A small audio frame classifier, trained from scratch.
Data: trained on songs of 200 made-up bird species, synthesised, often over outdoor noise, 39062 training examples, 17.4 epochs.
Rows from block 3, named by matrix and row number. Each number is 500 + 25 x the weight over its row's rms, rounded and kept within 0 to 999. All counts start at 0. Numbers have three digits each. After the name is the row's rms in percent of the matrix's.
# convs0: expand pointwise conv (model.blocks.3.convs.0.weight, 768x192x1), inputs 128-191
convs0.498 100:516512465548520514492461502543483502499461484525481500504514522518501566476507519517455519527532524481484502460465544504507505511466510520509514479501495497468488507460498484460496451504492467
convs0.499 090:513546458511507490464522519510466492495484503546531472519470519471471514471506533487479511581488456492507476481471504478514491492517478545524500472509504509469465546518464491514492528451525484
convs0.500 075:452543504546483469534478522508519481490443492501500505540506513494497525520504511503490551481524518467473487469517529503505509538546461493547525504514459468555513514502481490544493530455497530
convs0.501 105:486480492501509524456485498540493498519537507459476515482471524486504490480538549463490507535494522487481464534459484459533501472504585511484491479485515520484505499526536492558510488498473518
convs0.502 091:480440466487527521498510474456521458496493480478486535535504463500453481461502447501485502508513511480472502504480508490481502472545529469492516537517509536507480502509499537484494472479518512
convs0.503 117:496497493532466511506516459474498449496520478481444492508501486473500506547504499474461511507496489522511512467522481517516495523469491501478483510483512449491469473543497462487505519485495502
convs0.504 089:473488512483516506437522485492517448476479526487507454534490476494482487544503492515487482502515492527531493510475498543457484500483518506508439495474503517516505505516482505493507477508532507
convs0.505 099:490529469516529494471499468500507522489560495495498538465499503476490512465497514491471511446471493536482526497496513545493487500474499580507474480513472498527481491511446511500486473508489484
convs0.506 104:511525515516502505460471527505475477480484527464531465497481528500490481500498476522539484506542536530482506509486503510474481483485472492524436503471510504464417471503483509490482491515525513
convs0.507 090:522461568503495511527525486458514512485494526522460513463511521514491457498520508510504461536526508477517559503506471528483525529502515496526484502511521493537535513517513508477502488520540478
convs0.508 104:494534466512487526504486466492514484509478497522523488490482533507504498490519506496522507540506482487515478529527448439483483482464535454507536561495512518507526521519477500478480500492474518
convs0.509 100:515478526477489507472482477450542552457473500486499464482497469535533494509477532468490537509503507486518468479555512531513452483510490465469481497475538528526516504498503515477493539507507529
convs0.510 086:466509529506507543519525448487516484518449561449510502460501531487488514527536475513494522500539515485483484455480487540484437493468480476488500477503527512481515515490483470539469531517504540
convs0.511 111:504478479475488500496489472472466524503448515510527512490506480486554442499506495532459512504512503467492511496487519518491479475532482518466479484529536530511501495451477489480482494488500478
convs0.512 086:508507516503488497550500508491503489480531497409503509512453442511501479535527498480467486515500535466515461494532497474505513499496491557471497451514492471468485475517500469514492491463493495
convs0.513 071:497515517516513559538522494523529484491492487523488468540537519530478493454526494491535498467497515486479510522495464523555495496521465511524461477491435499484502503490485488515518537476488520
convs0.514 084:527514457504539510520519466546462527530527515483460521516489522477509489468459556513515498519489475526502458506494490530493452484478511468551473504521474506499523498493495485526555546514485490
convs0.515 104:502498479511453510524517489454503508477511496521506459494539512512500482517530469500475498488497529469520490505513556534541487519498473494514537469538493511515493490569482425473505541482516473
convs0.516 096:500480453475483516465496462470518485481454537524503522524492523491470498517478508488472535497495510522529511511526469502469509476543485500504506562488479473472497488486523491500476470546497550
convs0.517 112:466482530463475493488525481500478523501484526497481488468497485464529503474510499536494503494470522501474483528486531483500499485482522489507477490471502493484485498484527499507478505470480477
convs0.518 079:493455480499459473494477486565497503524518486517497487481501510495473545423501465477534467504496524481480481469505503495455510487478497497491531502573518514484433503484481549465463490494497502
convs0.519 105:469521544504507496534509511501552491505496545522504467497521460473547534526486507523480453468488528466530519527509479472513532472488496552497472482491534533523460512478512488534539509498503507
convs0.520 105:456521477472493530492508529494564498500510499503508485549477534533504525489493504525463499522512513475526496483542481461499556473496476475495476489487525512505455501530514513480504543488452463
convs0.521 086:523463528510472506532514537517497495516507519473467512484469513522459503502459535437494499540484485466485503479510505484486525532485520474547485516532480537534516491512516481486504481505450498
convs0.522 099:527486517506498507472449482520498492542502512516489535505509521540500496533499510524477449478574474480496463509543498506497513509517509509510540513502485506503481517501523505532501462493480516
convs0.523 123:512501510488498486498512544448467524533508524481524506499517506539491517510498543494497505534491493469497527478530476487482534469513509528515529479482455485510477477504493531482505501571520508
convs0.524 100:465496491525465496471473520519474534480512492495514496457492506520487490502493506547455477443501544517469521481515472488474489492511518527498520514530518525505516492503531498500461468463506506
convs0.525 090:526502468496479495517486539508494482503470508498519508447507537478479521492467511555524505499464514504485465488504537550528504547508458550503518525515458506492474487462498462454490503524506535
convs0.526 084:492459469500481497514489505509511522544516487510481463478484476517534511524513518500512515503489487479560452512506471523510514490498540477477441450454531488544518477500521510523522494520509508
convs0.527 085:538539506520533500492539430470480498494492516476495482542494503455470514496485520480489488517535506488544514501473488509509491517495527512478455542471516505509561470517561499488504474478480495
convs0.528 091:466514514513493541522476537486518543499543518510529516516512478477526467518505501489551535510544512458484469536504535547517507511505455502483499505482537486538491500527464479531526502457524477
convs0.529 096:493480496533489481468542530497519494504485512471532498508485501514540484527479547498515491522500508509506482553482481514526502491473519486470500514507512506506511491487497487469508502485504517
convs0.530 110:453490522534478484513494531507491529486516542488464543473527508503497539493492513492470504508511517513473513479464495511536510502499515507499487509520501471477504484529503525491479454525510491
convs0.531 115:466475491501465495491515513496464484523484523480486555537523509487490526526562533491475536453506502485518478507524488500487549465491494526519557490523514519485486467509549521512524509515499502
convs0.532 089:490478540501521467500485514508488544497511530513516527542464487463495505448495499501513501503505523492504465511513474537505505484524513508489500537495464509555485453499557489472493483483513469
convs0.533 099:513504491542509486485512501509537458578468490486471500527479520537506491528483504508517466455536474538480500516473492496545496466451513482461517530502464526503541540521508490495482537488551487
convs0.534 111:459494505500481504506541498447444461518471563548478512486455516482496529514461499475499503541513499515494529478481441507527460477495552524455512492531516515528531514472503519458528522517519499
convs0.535 109:488467544470509453497468500504499514472510511486507524513490526526471484488496450534524464522517453490502528513477480500518488527478530502542487496507478499537485522462478507516471441552535519
convs0.536 089:508449500486477469546553506488489449510517520514482514522524513532453508510485527493510514517524501520497504512519451493511506480528519468532498528491480521476504477476563499479481512530543515
convs0.537 082:522482505493526486470449510496514511518478496539489493469502500537512465537502527500466474532499499531529436509503516501501521514494504547459504512500537505505503544509477512502483493520445479
convs0.538 111:513518545498493496525488510501493500509462524532592506505515501517485526514524472479484481480475472523494525553517491493527505525488511522524513522495493482520463467493516474543479513486451469
convs0.539 082:476541489493508560543500538479483511493508481513464515508502512542532496512488470441475534490530534486473536517461484471529477495505491517508456520458499489478481482493499494488490519470519459
convs0.540 109:506510475481529485482494504477524485514482537486531516497486516499421517573506526511514502534500473528521476538498467448531553503503523461474482530515487474496490471491519510499535476459528546
convs0.541 078:500507512493514488442474482486567497493530451521472512503514483483488487459497494526515483499442517490495516463553479502517524538507513494511460483522505492503513503547517506505520505518538480
convs0.542 096:503513503478514536496459490475521495459519471442520500499517545523542505471537533501513553484494538518465510489494500512469492461520474491487497528465508504498483512499496480486520500488512472
convs0.543 095:495501500505487447514462510474502506489453520492504494520491490545518516519488491496483469483475496463562462488522485472513454470518492493477455471508481492512498451461509507480504485505543510
convs0.544 107:484521532539510493505495540485484512452504459523562492531549508473464503527483474513489507500498506518476512488481494472449545516493506468508487481525505515509531478509499523501519474567520518
convs0.545 100:516493536512503548501500472521488494499502509512505512515494483502526528494465496503495483503505511510542516489500525483450490478485480497454479523547526531460487437500482522497524487502505505
convs0.546 098:528532505536491525500508506493479519523515523485501495515553511512477511471474459486474494466525499504498457501510526518495495533504545542501487505478491472476509528488472491495477522490542481
convs0.547 105:466520470537454484460514487488453477539466523474505484525514498478546516514533496498509489517507510517505510499533492489496480447464546500516544506494484473466490485474537506472504487496515484
convs0.548 093:475485494492476510478520502514510452469530438543451495533496488476507498533551507483492494494488531473509456534468482460523533484483484495518539501475494499460457468555460520519514516488489472
convs0.549 078:526560512491451513479505490485516535508481476527497455511517487534488524462489471444539533544510483519474538532479481527550498470469485519500497480479551501529516503520496541478496479509497513
convs0.550 086:481501520503553460508481517502486509496513508478531513513493480516512458462500522536468527508508508441516499501495525511459456501501484532492480496517484517522584506499502495504494508522466494
convs0.551 106:516502515550497517519546493548517520531483536484549484482506488536462536527486482494485480510500500482505565483534531500484504475483534509517495519523515493519495484478470485539522510513512474
convs0.552 100:511457440537538497521506537500486502484467472480516487550483494478493528535518490504471506494497494495523484534532510475533537489462500544479496512512531471487523525474496523513467515510483482
convs0.553 103:439494481454481474486516510506514511484504546493463465467503530510513453481520537527513448512509480484492501473485501482457496509519518479549522517485498524501515501467489473463538500471462497
convs0.554 111:517473513462527523516500500469512526531524493486509480511485516521513468519459516514497522449499504499545479491480500480539486447529527480507496522531526513518498503489523464477506502530497486
convs0.555 090:501510505506521481511533498444512547467482530493511523503462515474464481479508520509484528496536485511522450492461492521462514500512496474491529546479503509495480499498513506496526466471463490
convs0.556 085:498502524475510523481538502479518474558487526493496486503504511446481520497494463535492497475509503516490496493499455507488458468552450523523515508460497492419531434507496498484501511502482492
convs0.557 086:491488503496490477485517547511475491495503496517486505498499503532506463509541516491532445502520455501546516488511543520496499529525524489523488528553563456467508500478483484484480514494515481
convs0.558 108:533498558481530493486480486490535521515529574513512485545492482478514471510526507476507488498532517540490505509516477510472525511472511521487496491516516460473522483535519523551459511502512483
convs0.559 081:498522539465512491532519496454532493471483506539505422483492484533499476508559467538490495501502503527487520493484481496481491496517492484500525450512493521494507492533510475500569499508504529
convs0.560 101:502491454494486503481491531429488496502461475491472471479504495500499477511508505468524544498495491449512494501514526496519499542497487469531454510513511468558490463473473486521523489509472547
convs0.561 107:477492495522499503497534510555506495514504493534492482523476553472519502474524526497520524509499501501503552496489443467531507499451521478527522521520509505507499463541502533497513502531513517
convs0.562 091:471486478484524514516513517522497505506488458485497471475520487503518452471510469475458526483504500489458502473484477518474532479464502510478471475521519455536515516487491498489517540543502560
convs0.563 095:491502487502492496512486452518521509557496460491498533480538518511493500532474475507499521485505518497511502539528480483539475489483527482478539498549505524509486497527519506503474504523523444
convs0.564 120:519527462489508477472541507544499501499492478495518481483510426523527490441530504517510520538500512519495492508490462414514508545456530491479513508508530467466473486533471476494468515514537507
convs0.565 098:464520542526477526520494501507507472502491512553526516536540471530481478493515545549500575501545486525476499502471466521475505523489512465478492529514487557493458509505501521509513502508511492
convs0.566 133:481508457500498493488539512494512559497497467506527511497516529520476498525508516498516505519467485497519506486519481489526451532403581525472494509507481523533507503527478508498498479480501479
convs0.567 098:536534513481472546461514539459510488522588486517518489535487511499548484495479527465522515501513452520505500466518527480514500517501510485539482487524513524494494524498484537505538532489489501
convs0.568 086:459488505517529468473489489527506496515445498539521464481500515494519526512551482509514531525501503494469537545541538492452554513543478485466514482506457505469481516473447485429514476519495508
convs0.569 106:566487510483454545496500492499499513483493494504519500530545511470484485506552488504449487466438539466512493525508483481530506525492532501489448553458448482488556491492500507444513483513494500
convs0.570 108:520483526490490506515515499477558526520507503509511548512523472454494495523472506513529528504516524484501451486463517513487543493513463514569504495462516514463532481505494526532447512524487492
convs0.571 110:497474507470553505531539501473493560526449526515501541489488494510500466511472533543502520515502503531516509516498481471474524537527499484497502557474493497537498505502514501500453565491460476
convs0.572 080:490447487525494481466501531485514497503459511513473488525553495519522474502494510491480519497475573484475514530489500478517482466485469542466500496520432507484477514504539526467451482462468469
convs0.573 085:523527489494522488525471495501548524491510523495474479492516530494506511449493487514529504541503495495473494456521531487481549526520456518549515498496527519459553498514537523488490487478468520
convs0.574 127:493465513433479518467490528482496523484494485496462454513504538507519501453498517490437487551471487497483503504524476496495511460439511494528498482526495515501538483494510530540496482453520474
convs0.575 086:497533444523520500502457508486470540455482494500480473497501492513511525530500546493498520529507518540500556485491482536529527483482490475500556494475489445468484510496445491561486481504513470
convs0.576 104:526471521472502559511493500472483477503518489473494520476534478477481501528540512466498519482490490525529510455533479487503501530488505481471445492465493510505474498482538503525535524456439512
convs0.577 096:491458535505502482500546506508535479517465479521505518502509515535502494508471509497489546505489488500552463503521491533528502460514487485493477490480498504472515503540481486466507509500450489
convs0.578 115:457482504480499512478517507437558510524513509497484498480471510480479488506486481493496505481549497506527483483491503501507557503500500547470462501476499513493461484466481513467514553481508529
convs0.579 107:479483515501463506492505545543524480485537530498496486474580441493462529499495521498447511464468496503509507503533492509516519464493496482486462457509411464505515518485475492468475503493531510
convs0.580 105:534507526458495501475500533486520521506488481524520509485432500459490543472449467527496499487496518464473556459494509537464527511542493524489511460524500495498489457502501499499545497505486497
convs0.581 100:494531494483550514476490539479486519476465537490495479487516520480492511485479519550504491496479533451505541514489539492473491514482542493495526480510484511493490515514509446516490484498503511
convs0.582 083:518484556539493437460472489508481550503544499494539443516503444529449540529525527465504522496512481528486512434489458537504513478483497490525548508496513499470557524546484469514497506489471506
convs0.583 118:525500543505454507433491487463516500440491547513466498503468490537480520516467543508524495524470523483494505486522452487476505520480518485489519491504482497551508492523453535452470438512487529
convs0.584 090:493497472495544481525490499453518470459541501513503499529490510497499512587497511540496511518482488514547519515511541478482490532479512519524465493519539495532487550499502502509499495514588551
convs0.585 103:536468520522498524474480458561482537451565508545490481511477518477525554487484454501511516501465488489499505448503529501480463495544501507490496491488485503514529496496476494515512508501456462
convs0.586 099:455504488471575501500526485525560495484519507501452503513499478459514521491519482540510522489526533481522484527470491524511529482507504488482498455463537482491497472475525490477512486457479504
convs0.587 107:489510521534466488499554509533531533502498505455520515506524503517510504508466537456500493508478500480483506524466472500517486521510508488504492455493523486530478492500510505524451521519485490
convs0.588 094:512490457452500526473517498503481529460507486485477463485505464500446498452482489516543520525509537507498539523459498497462487481481520511502481467489507521499491500462489490478434462499497519
convs0.589 106:506451489510519490506510506501517487509503490481495496507481520469476480474515521521554513471524513530477528504488535495535466515491541518539507503535501489492503499514494516472543471505499502
convs0.590 101:500459532485470498520484542476489540504538536521471476513498467501480523508533484563502510470520513481517522479480553512502502510487491506495526517507510468514547440494516522490477515490523510
convs0.591 114:517500536508512472507528501487502527499512454488527552496493473514479511501563503495483462525511495502481527489571509493499540480497530540515497505504492570508485499537519466471496479456510454
convs0.592 088:491536527557497510542511507533509489494475553510454498485549470444481485452518483495492503481502467551546476520501510505550535542502497523478439498488492477474484549506485511501499508460494489
convs0.593 084:501519493483543545496546577511502516508523553525501491515528487512497501484477522548523502485467563474469512509484491442492464522507485485486537482516529481514492514524507548491453510517512510
convs0.594 099:502483461505482503464478536513458454490491520508514480476517507510492515488531454533481524520505462481501510509485506523473493469449474542482515460504461464467500499521516476557505493464510470
convs0.595 106:513541501467487496520474461535501507508494525454537483503508462499519505497469510552511486502472501521567505527463478517517486522481499485470487500507506502481487528543531505487521487480460500
convs0.596 094:498471527455483488465432522517518499531466485482512522512547526480494516490482506535449505488528526483505480492497505536472503493478491513519471509497500457477527479475461526517532506524471538
convs0.597 102:505477486495504484551504528484508528588521503499486487501508532520483457499483469502544501519499473533498496553509513469514532490510480479522476476528491493506450520488478475476494499498537515
convs0.598 077:538512521487505502531487535477451475487484517506523521497493509550489508526490519505462505489459526527467516532469488496484508478515520501479488481471466521458543489539497513524476512493502518
convs0.599 100:499467459477483472492493526503516504508461472476466500500492489506505522476457474502554479482495520506447521480510520485496517522515458496557464523513495497513512507504547514495468557474437513
convs0.600 086:522476468507475465471510558497460463513511532517529484481470533480527506511519489513476496478497511538495463511482481532509475507515485515451464509494473541534498518492470537499508494501521496
convs0.601 109:510507503513487523528502512465512532487510522469507476513464524488458482501504461528506516452522554507524509508469538478483519460510491481512548519532478502498486502494535500505539492499496480
convs0.602 103:536476525495483528515505506529492526471496530473522508513485536499467544502467491525453462487491564517500512428505500535519531503461507435484521487465482488483531533503489522461522497522501503
convs0.603 111:490486515475544530472504530503502485473473472478483472505480474465483515577498500526467491554483509541527492499512518458466524516498529514500481491493520454543453448523489514508517508510487506
convs0.604 118:516508524524495459473530513488512494494501535515504482503494473515511498492483496535559487533521539484478505483483475500498490485460507458500460456510491465489516503478568528536475543480529456
convs0.605 095:474505449476500493507469505519438482531494450517519494511464484465454547509444513497520518494482474503536488536558457522514505480507475497477480527466513530533469498513512498523542478506493481
convs0.606 099:466519547544549503509510520504505470499483496494502482469494560526551489517506511528514486486512502472556483507511495523529483521528469508509464464483538520543468502521506508464488481532521518
convs0.607 108:484475556502512496483463497495560517521507515532549461480490485480537498498492572463478515527507475492530508488484471484509493484528480485552483523546486522488486490500518501508501469541501471
convs0.608 102:526479479558496531458478559462480469537535459509532479485502524440474534470487490484521495517534507500490523511469504499459548493454481546487511495534503468480461505490509527562478474457487522
convs0.609 106:483518494546480538497546476537528500515462513526514498479489521502466541524517525475520506519489514478464508519509504476550477507510484526502546504476495499442482463476484518506543460506516486
convs0.610 112:515491516487515507515474530481502502471509519492527506467504478552531511449514472526527477522509507524518473540450499520464501517521509507489475480509499520496471497538501485488487453500456485
convs0.611 120:493506466475512524505470509462486458515485527548523497517482485487477515521522496469486594506550537509503486485499494477492561519483503488546518517507543548443475451479535500523492507482490510
convs0.612 100:479469526473507485475464488471514440488490452492500472475544493524487518470492502546489540524531509534527534485474443519497491505511490494464524497515538514542496499488526509466493481511549469
convs0.613 105:504504478515521524459477510496473538508513516488499517504513524529495513490487472473475483489499447487482540531498542502568539485516508509489504485504536548536495493479471508517517534486465511
convs0.614 104:471498503531471539503478472487476528482516504500577495459543476498511549494483498516497514490413473542502499503510485478489501517510516502507486523493470507461513521491496484472490451507544474
convs0.615 082:465491518474504465516496546503472521464508485510526513525503527486515503502471526514516526526520476535478502530508529484494566490488520493514442496530498531493510456494514452550470513494474538
convs0.616 095:458472521468518509475499531506525488515512515510489485456473510493501457521531501524525520508482502488512509478486492497496493451531535477456509505499466510498504490479507497457572509522432498
convs0.617 073:533470527487463519502519520512482465480493484471466516492522477504505539492489486533499518520480491463504536489525493500484547497466500558544496549491529524511538506524547512480461501517458501
convs0.618 102:498479522549509483493470476459497502479489459501482486535487525509509481488486480525498478507526451467469523545507528508491504517489529564471512535523543448528513514493441495510514469493504514
convs0.619 117:533456492476489493520518506502491531506508528530488507493475501500499508469498552548540471502501504499472480490489491448519493456476501480449462515479519448480536487477469506500502496510571494
convs0.620 093:483491500570474485503500556506481533522497489482470478475481474502442530510520554490488516488506494527454519472504462478513508530492535503519527497522485493513487505518512507505511546519514485
convs0.621 124:495518509453503498465487531519494490486502506466492490473532483496477486521491513508483455470513491511516518546511491518525492491511552473491561501515530491485531476510499528509504527426528477
convs0.622 102:499507514506508547488513500447495510473490523531515520497457505524542502506503485492487470528490496521535503500494467530511496553526513491495483486491565542549490504511518512507492484521546486
convs0.623 106:507519521508493526511504477512504498453550538478555487512499524515538491493506475465544502497489442538470497534471497499468506520516533528493478483518479490467534529489472484488522499478506500
convs0.624 108:509472521474461454473507487476474478464482492515562503492495523512540493479544524520453509492478542542489524525497462551471505493496518464525470521478475461489507532518494509487471475489470501
convs0.625 106:481500466495505498451527498497493508475472518523518483482542477522525515485513583499530478491502521516484494518513488468439515514500520502500483518529497544539510497490471486525532500521477477
convs0.626 095:506485463485514486500490462543507472510490530495466492510463499489505495472483444510490497515505511499505465530492494467510477489485536550498485447516487468478452472497514499506503443453524481
convs0.627 121:504462492498487530476494513491538528486458504531485493538427484507465481505523488498446439472535538497549504548491498509523517494496497475500487514458470508486490490467530512492481552497541434
convs0.628 087:448490465525515491498517497499548505517507500491533511552520571514517476560534495484563517518501511481472537515510515539476514467465553441509550505515475530472543546512474528513490524503492506
convs0.629 078:516538472484471493497493534507524513448510476501516482507492489514562509533500496496455514490466483513475520489491515524489519480489520492456478563522460453485534516488515485503465487489515491
convs0.630 105:536471513519538501506507513524495475451509518502506473504513544476536520501471523489440487468499512501489505512485489483534498456502485511524483480501527522458446459472542525494498515546484471
convs0.631 107:556468469468522507499500496518530485454504477503481520533561542494519498541483516469465514489484512518505502528497489519427493477502485523489513483504488483506486510502506526441543468522531527
convs0.632 083:500558510498553490527548526535491527504497531485479507468514528506522523493476517507468481498455454466451499520496433539476485516516506489492492515477456507528496463547480491497494501546520467
convs0.633 092:518469529460476484511520509524531561491513466491500493532494491497509496441498473518494515474477527494502453489522481517550515538525514503458499510493465489541492470520449483473477475509502523
convs0.634 104:521518473522551559497494514513509493460487503545484484487514485470509481488475495464477487461557543522479496515476459467508504463497495503459522489502540519446471517522513519497476552483502503
convs0.635 107:482501533533535506481502493546483537468517510530532479474478466515507495468543491481518542532504494470512430509490491506502509539503526534482528470538484524515573485497517479483515499504512498
convs0.636 100:464512524496520546546508521494457490521533534545493518487501504527500537488519478495519543487479520517472491507459533521481506499486473495521525465479515474516489518504549513508487506486530487
convs0.637 093:535491487493545521504523456542529517497505497521483524480467483521556509481536481468529506542495519511510511492496515491499486541531550456462529496504499500512457490507485515513466500528547471
convs0.638 082:479456470496523464429534511503544487532486543520474489495516497529528471483481523494429484495499550492553505481529543515520512507514462541495486524537517526496525511511449507517502519527491496
convs0.639 074:531534539497480467520508480462524506480500499550443525473499476513486508519549474485503468483510501466455484466513492490474488515505452540514490486486519517529544498515540472470464494541494489
convs0.640 100:495509511526453521488491478529500539483500519470524496490599509472520548458468483495487473512495568516495516472529497517499488457504513477492460499483520518462506481499496466520520478519529518
convs0.641 113:514488497533499512499496490521493525453526497526514529506496510480522486459497470485498513426507475455515546520560553471477460460503470500527459482522487480506539508537501540480523483505458512
convs0.642 102:505521486482491498467500481525513538459477502497536479480478530524525502535510463464487487501481477522454552509496518488517483495502511500539531510530480476522498504536585482510524494499484490
convs0.643 110:494522496519502513496490481507457487514492512492468500496518500469490499496475484512512501512561493515504480480506488475473447493510471497447478454470541527481474531513508483518497449507456525
convs0.644 082:509512494491521495490548482497530505503515486517480451529451503488474511518485488508461500547496528484499509448478505555534515442526517522531458504495489491495543509501499476504473475490491530
convs0.645 079:489477493479515473512530444493481471496514474448505528512514429464489482502510517491534502491499481516549495495541499511497462534489500506514531474482452458546499510511485525478544499504511504
convs0.646 089:501488484443472511478494464473532428468560508512527488512497448486506481546516511531479512543495513496483530497497546502498497505503502554491493537498516561484537508497498515481488538521541532
convs0.647 080:497458544467476475511502500529494460485545540475453499494486503509479522505506501514501522488500509464466535507530501501474535473501544460554523514531511539476520517494484496502510486531515517
convs0.648 105:515540489494464525526481484483518496458548503527500487554534432487488506492516495485486479469489528509452491509548489510518480472488477499485496508474494490512516546476497472443477473486515500
convs0.649 122:522506493511482489503490486524472474480464518469516495482456486473465518489487525439532511538450478478485504491493520542489464497515485541478466501517523495476512491496496528483523484494474545
convs0.650 106:500492518516519437487501495484495482462510517467539487503527494475525495491514543482505494489553464493503470512519531485494502507450542492530504459478514528490464530479520492474470411499487474
convs0.651 102:460507540519475502484508493449493476497472510484463518523508529513450507555502508504466519535463512522475516526485510500505483458527499496508492525504499504535476527480526517521464524522474496
convs0.652 107:496448459494512453541490462509479487519504497495503521513521587523536507495465509515506450508514507520508516509553450498477505520531493504522526470476524495488537523483455501507518496516518486
convs0.653 091:531496481489532477516535442525496506500517458530486570538530528533511436497478467525466479505502486515480501543495493486535532510501519436510471513511546533540452478498505507517535478490496518
convs0.654 110:508521477456473511477514509491492539507466510538504465520508479493519485526540527522514447528456490520472506510453516484484511490513480478501504506552493507516510463494474492546511476489529514
convs0.655 098:542476519439434484538465493474505529495499471461476475488513501465508527530478491501496448517447529521500474510526490483530512539447514484505514494470500532490507511447508483505488505511526496
convs0.656 105:471511476479478465513507452540565482480490534460473491541530478469515487499526474433518504502525551485486501494471508481468523513504506543501491489522501497477483474490500491470464461478522478
convs0.657 113:496514491506510536514498500476454502508492506526483470503529474475510466510490472518469473494528490502542512515542466455526450511515509535489486478489490519485521508525550486509497455537523527
convs0.658 104:485479537487500510496509521478528553471522500500510545489501474444508452572504526479514513519498492504501513492520473468548481518502518465472465512478499498501475471467510470514474517508526532
convs0.659 079:518483480470530555512546522488547499522499477516467514474489516506486500494546473529482506519501508480490511502493485475494470468481493493485497468528461475465476451483506492529460491513458472
convs0.660 082:512475511475481552480488499531493490509480529472532497519531515489534477477546507489487532524487496431457484485479532524478534523479539499501541491495501502510505520490500532481526461470508459
convs0.661 099:513506498476459462507509517484491488512494474492456479480490526539526491513532478450461534517512523469508471523528529499507478487530483492496490508479501468542473471498492509491496465470461514
convs0.662 105:494471493497482488474525482540482528485498542512519498519493515493533518458506530550443511516500510465526516525435518513521494515521514516476425515532524506483490523510448476474513482493494445
convs0.663 102:517461481498481495492513490537474481549459467534488479527465507482503497477513505548509501459517499488507486501517526491521482559503487494516518472502491518476520468527505502496505488500506510
convs0.664 100:500515532507506476504470535484490537468513479506494477528444482492476472500513449455521512551474504509518527471531515454511491515535477459479540501497501444494476509493460537494517519514447479
convs0.665 109:479483479518536427516466494500512519509476479543490518520537533501497494512475484492532502466499475520488501499495477514498517425505492500502507520507521501523533480484509496490468494557527472
convs0.666 103:491463533486497527497475518514495539481512557477485534467522446502504490508519559472472485486528494512514504499503512503496471466532486459526489539497539479495504515541538500483495475511525486
convs0.667 117:552458541450489510502519473468477555551502500502496488493469503452505459515536505542522472536524516484505527538485521527440495509503488522494504504487511472507512467480489508465516510506504497
convs0.668 085:449468482504486507525528484509500523469555551503518491490484489511502478491504482495462470482450517488523497520458461495460544538479511500476485500470497497519529546488453522475532479496506528
convs0.669 103:497476521472497548483472458449458498492434507501484489540493501485482473501485496525512451569530548500495496485479451525445483477478494501508556488486496539512455550495534512502469487489467474
convs0.670 082:526532503492514502483527500481521456500450515512489499554530534501523505499487520486507510516518549502528518523551461526475531550503509489515466517475475507522561491457491518465524523531496503
convs0.671 124:536504501506480499469499463482492519490535526447490536459480530489500440487480498512513533490540509460560541497496502544545487510473524514512508508509459436527456491487501530474464501533514523
convs0.672 093:465495515512498496456506495524487460447495571527508503511544457505451467485493495487476507495499498502497499515541480490480495483504492530496476477519507507476518555530489479502540467502522489
convs0.673 078:500482506474490523557483536478511499526533483527478436531452543547512483554515511475526502516494479474522489511513502513473527473502507473496482487472505505492525518513469511491521524509539480
convs0.674 105:572471488499508525510439508467451517526517527543482501525509493486471517485508492484478493514495496484496476491581488524457537516478440493468469518493530539490511508510500476479495555507499474
convs0.675 116:510519537489529495504465496535485503496495496491506553475476494480458488494483484491523530520509475489467481457499518468477478490474518506444500492455484484542511559483503497519459493527456525
convs0.676 103:512521453501477526493496463546505481508488534512492512509489481475471506533503521488506528508483486513503469531495494490477475536504490495485494513519508516542497539493494501444478515478458556
convs0.677 099:461480493524512547497507505523536486483476453501502504520520506530471518471497523514459487452481497487482470485529499492496507527509511478464464490527508517524548481496460520523523524548499521
convs0.678 116:486503516485452484495479490474521445515562500507484524479451432477503530488555523458481494474463495496455524530487512508496502493471525515468490513520498448500449509511507469523524450483477528
convs0.679 113:494492489501549500496484490507508479487541490492495519480474489508463530459501478501460518513492520450529513504499554524521513550504521526499524522499498508518487479517478505442491492461523470
convs0.680 103:526464509493493518505491565516518492512509500552487471497495489512520512504520499522533485480505534512506477465483503520460519519524474493497449511494566503486533506496484508483475493506460472
convs0.681 090:506462500477468455511478483436514495456485537504499478493492546504525500513520503555507516492513476502505503497476546480490487489543478511505498491524481516470507489468467454482516489524530475
convs0.682 106:508511523525498492487502464534518501511496481579476511528502514493451489548553464517522473472527463524482508456521483484506484490494516505503494473494519476495505449515471474476492469522528487
convs0.683 098:496506461457479504508506490511489514529479490490519525544488524517457497517547515530540463519482522481530530507495451509504475518493470516526485488508502505492527539474468502515535447499528491
convs0.684 117:509508529518501505526497545537470495488495492539501481496518482525520553464486532447504507521480475478437482518507502485550512493519521496508503506481500487475467482488499514539554494476463520
convs0.685 119:479538509527497494431492482478507453448518494508513477523504496523545505476534500509472498489510523511528540501481487535519504502534497503501530501547465507527520500492479526485504515509494499
convs0.686 102:483478492501479475509487489498510461493513490491491487483491507461529554467557522485505540485511524519505487447511480487472493497528484467454507524469523501487478504513479458492505516470494501
convs0.687 111:497488527557504519466531516508501528496524509480547468514493470489522551460530468511494510535527477515489539530510452508527492528464508459485471463499481493510474488538476518509461509534513481
convs0.688 101:508474508519501460449498519493516445535476476540499511492502512484510500517490531525495505511486479470504502509503479506506510492487512513491530507508540514501497477490502512486541504493498540
convs0.689 113:506516508495502501509478500491500502541509468479470517478454482453478488500464451495457519553535504519508503536508509455522521517505559509495513491517495508489480529475470493476487504505511529
convs0.690 095:480484486506516509493473494493512544496521482440480504463543513476507505496494475544481484507490554493512515467493485523483507512454497495480491525473512536474499542521515484497475509508478483
convs0.691 084:523479484489539466534504520485520477501503517515507527475504518474490516487524525491478465529472514509524459517466509538473519489490483485557522506497507477512467438469517521496497493519510503
convs0.692 126:509488480462508511546510453474470495469485500460482518494517469543517517480518547453465481489524497514494487473474477534518494532503489512500485528485536529504551523499463455453478519476468466